A small sound classifier, trained from scratch: layers 8, 22.1 epochs.
Rows from block 4 of a small sound classifier, named by matrix and row number. Rows with one number belong to one neuron. Each number is 128 + 32 x the weight over its row's rms, rounded and kept within 0 to 255. All counts start at 0. After the name is the row's rms in percent of the matrix's.
Before each neuron's rows are labels from the 100 clips, of 14976, where the neuron reaches its highest value: "responds to" is what is common among them. Only what is clearly more common there than usual is listed. The data: simulated modem signals in the audio band. In brackets: how many of the 100.
# fc1: second MLP up (model.blocks.4.mlp.fc1.weight, 1152x192), inputs 64-127
# fc2: second MLP down (model.blocks.4.mlp.fc2.weight, 192x1152, transposed), outputs 64-127

responds to: 50 baud (51); frequency hopping (30)
fc1.46 170 [110 113 146  79  96 144 131 115 100 162 108 119 104 140  91 131 151 113 162 106 106  82  71 160  81  99 123 129  92 101 140 131 155 107 150 119  67 160 170  70 202  78 165  78 126  95 135 123 121  75  80 155 109 139 137  83 168  92  92 142 195  93 146 144]
fc2.46 163 [111 107 201 142 166 113 159 140 153  77 101  99 127  97 115 101  85 137 104 108 132 110 118  84  95 106 179 116 145 145 125  82  48 180  72 136  92 105 134 143 160 154  88 154 104  83 140 105  49 118  98 167  97 142 145 159 109 147 140 124 141  95 104 153]

responds to: 50 baud (60); on-off keying (40)
fc1.500 140 [158 131 130 144 154  80 109  63  80 162 103 136 117 168 188  79 101 141 114 123 144 106 116 111 112 188 137 173 124 162 130 138 177  57 112 163 168 102  20 194 140 146  88 159 139 124 146 150 135 117 138  90 124  70 161 111 145 126 133 130 138 108 161 155]
fc2.500 167 [194 106 151 136 139 141 100 185 167 129 134 136 158 147  76 116 144 123 145 108 142 145  94 184 174 112  77 157 151 132 113 118 131 122  98 114  49 123 178  94 131  93 145 173 138 137 180 100 158 120 135 183 124 156 125 159 150 132 112 113 120 117  50  88]

responds to: 2-FSK (95); 100 baud (37)
fc1.561 136 [115  85 102 143 162 109 116 123 151 139 182 208 108 124 143 181 124 126 159 100 106  92 101 139 101 103 149  59 142 118 162 154  97 187 118 151 129 136 154 136 157 140 111 123 105 108  95 110  59 177 143 171 139 140 113 147 124 115 102 112 119 117  70 119]
fc2.561 163 [111  94 133  97 155 139 118 108 132 104 166 104 163 143 158 165 142 154 159 104 114 120 207  63  83 144 162 164 124 114 159 155  96 151 135 186 148 163  99 101 115 159 190 175 107 142 166  77 125 125 122 129 144 131 148  99 157 106 113 114 174 160 102 109]

responds to: AM speech (44); FM speech (37)
fc1.374 064 [157  68 108 115 158 115 103 150 143 114 132 170 151 119 123 144 147 136 105 158 144 143 105 129 154  96 132 139 151 178 131  83  83  89 114 119 152 159 168  97 111 132 161  87 129 117 119 125 109 164 118 133 139  86  64 117 163 177  88 127  79  98 157 150]
fc2.374 058 [133 118 111 125 176  99 142 134 194 112 203 118 118 167 100  97  94  63 136 126 102 110 156 172 138 104  85  70 122 164 138 184 188 143 158 178 125 133 109 129 120 136 179 134 120 121  76 179 189 146 148 147 155 134 146 115 157  60 132 118 123 114 184 112]

responds to: AM speech (51); FM speech (29)
fc1.360 091 [107 159 146 181 112 151  86 122 152 103 133 144 157 142 166 166 123 109 194 156  94  77 175 120 133  85 108 140 122  85 159  75 123 129  49 103  92 115 146  93 118 134  86 209 120 128 111 132 141 170  98  84  95 123 128 127 125 198 146  53 108 144 123  79]
fc2.360 106 [151 144 129 121 141 126 116 193  65 132 136 134  99 144 117 139 112 133 110  98  82 109 173 119 144  86 143 139 109  85 134 143 170  86 112 139 121 116 128 125 132 163 107  73  89 152 150 150 152 171 159 171 155 106 120 119 107  45 133 141 157 163 122  57]

responds to: 2-FSK (65)
fc1.328 105 [147 168 139 153 125 115  91  66 187 130 122 128 113 126 166 114 112 163 126 145  83 110 123 199 155 192 103 175 133 145 169 138 102 149  82 118 127 150 145 147 108 187 142 142 184 158  66 125 172 108 153 177 116 181 163  90 109 116 130 168 157 133 138 158]
fc2.328 110 [ 63 170 153 129 105 145  99 162 110 137 106  80 109  54 108 120 158 112 126 152 196 172 156 120 140 126 175 108 179 159 123 172  89  83 102  53 131 110  84 115 168 161 142 152  86 151 166 182  93 151  83 147 165 135 105 175 114 151  89  75 112 144 111 151]

responds to: 50 baud (57); 2-FSK (53)
fc1.613 025 [201 131 133 105 118 129 202  51 142 114 164 129 131 125  69 106 127 142 115 161 153  92 142 130 129  85 128 123 175 181 147 136 176  95 165 157  83  72 101 122  65 125 155  95  38 139 147 163 186  99 125 149 153 184 113 180 176  75 106  96 109 151 131 147]
fc2.613 025 [122  71 116 169 139 106 126  88 130 102  96 133 141 135 160  98 115 104 172 144 153 153  82  31 100  64 141  73 131 109 103 167  76  98 124 160 157 107 125  80 141 102  99 126 131  95 138 133 144 133 105 146 132 139 172 158 129 114 197  95 141 145 130 141]

responds to: 2-FSK (55); OFDM (25)
fc1.763 116 [172  67 161 139 116 123 101 124 130 141 172 146 167 138 110 149 127 136 157 118  83  45 154 146 116  98 131 138  63  81 164 123 166  90 143 142 142 147 148 162 106 107 110 206 127  93 107  95 116 116 104 142 105 152 147 102 117  92  88 133 194 127 137 146]
fc2.763 124 [ 60 139 177  98 157 136 118 140 114 116 109 113 211 170 110  91 162 103 176 142 206 155 124  63 130 186  92 106 172 134  73  40 167 179 159  95 144 137 147 146 118  92 187 114 157 109 100  81 112 114 117 116 137 100 184 182 118 196 129 138 143 157  83 128]

responds to: 50 baud (47); 2-FSK (44)
fc1.52 099 [122 158 128 147 131 158 129 143 127 122 122 129 116  95 151 109 151 143 132 153 108 139 125 120 103 122 118 145  99 100 166  96  70 114 154  87 109  83  87 183 146  67 144 154  91 156 137 102 159  63 124 147  68 162  99 147 148 117 100  95 180 105 192  66]
fc2.52 114 [ 96 100 155 160 159 148 127 143 102 139 168 155 159  91 135 132  95  97  84 172 124 156 147 134 153 132 120 129  94 124 181 109 135 130 176  66 104  96 117  74 153 107 194 132 162 129 130 151  78 104 123 142 111 117 133 153 178 128 194 147 210  94  84 144]

responds to: 2-FSK (64); 50 baud (39)
fc1.521 078 [ 72 172 109 117 159 144 129 188 147 135 139 138 144 128 116 142 143 138 112  87 148 165 175 135 123  89 198 143 169 102 157  84 121 169 153 114 119 138 162 146  53 147  79  83 146 100  71 166 113 165 101 114 171 102 100 102  89 113 169 124 130 158 176 105]
fc2.521 082 [ 64 124 180 113 138  83 131 125  93 121 143  85 139 150 157 149  98 119 168 163 179 163 224 146 155 159 129 119 117 109 134  89 180 111 199 151 131  70 191 165 159 187 200 148 145 126  89 156 168 142  95 114 124  55 150 179 188 187 118 148 139  87 135 166]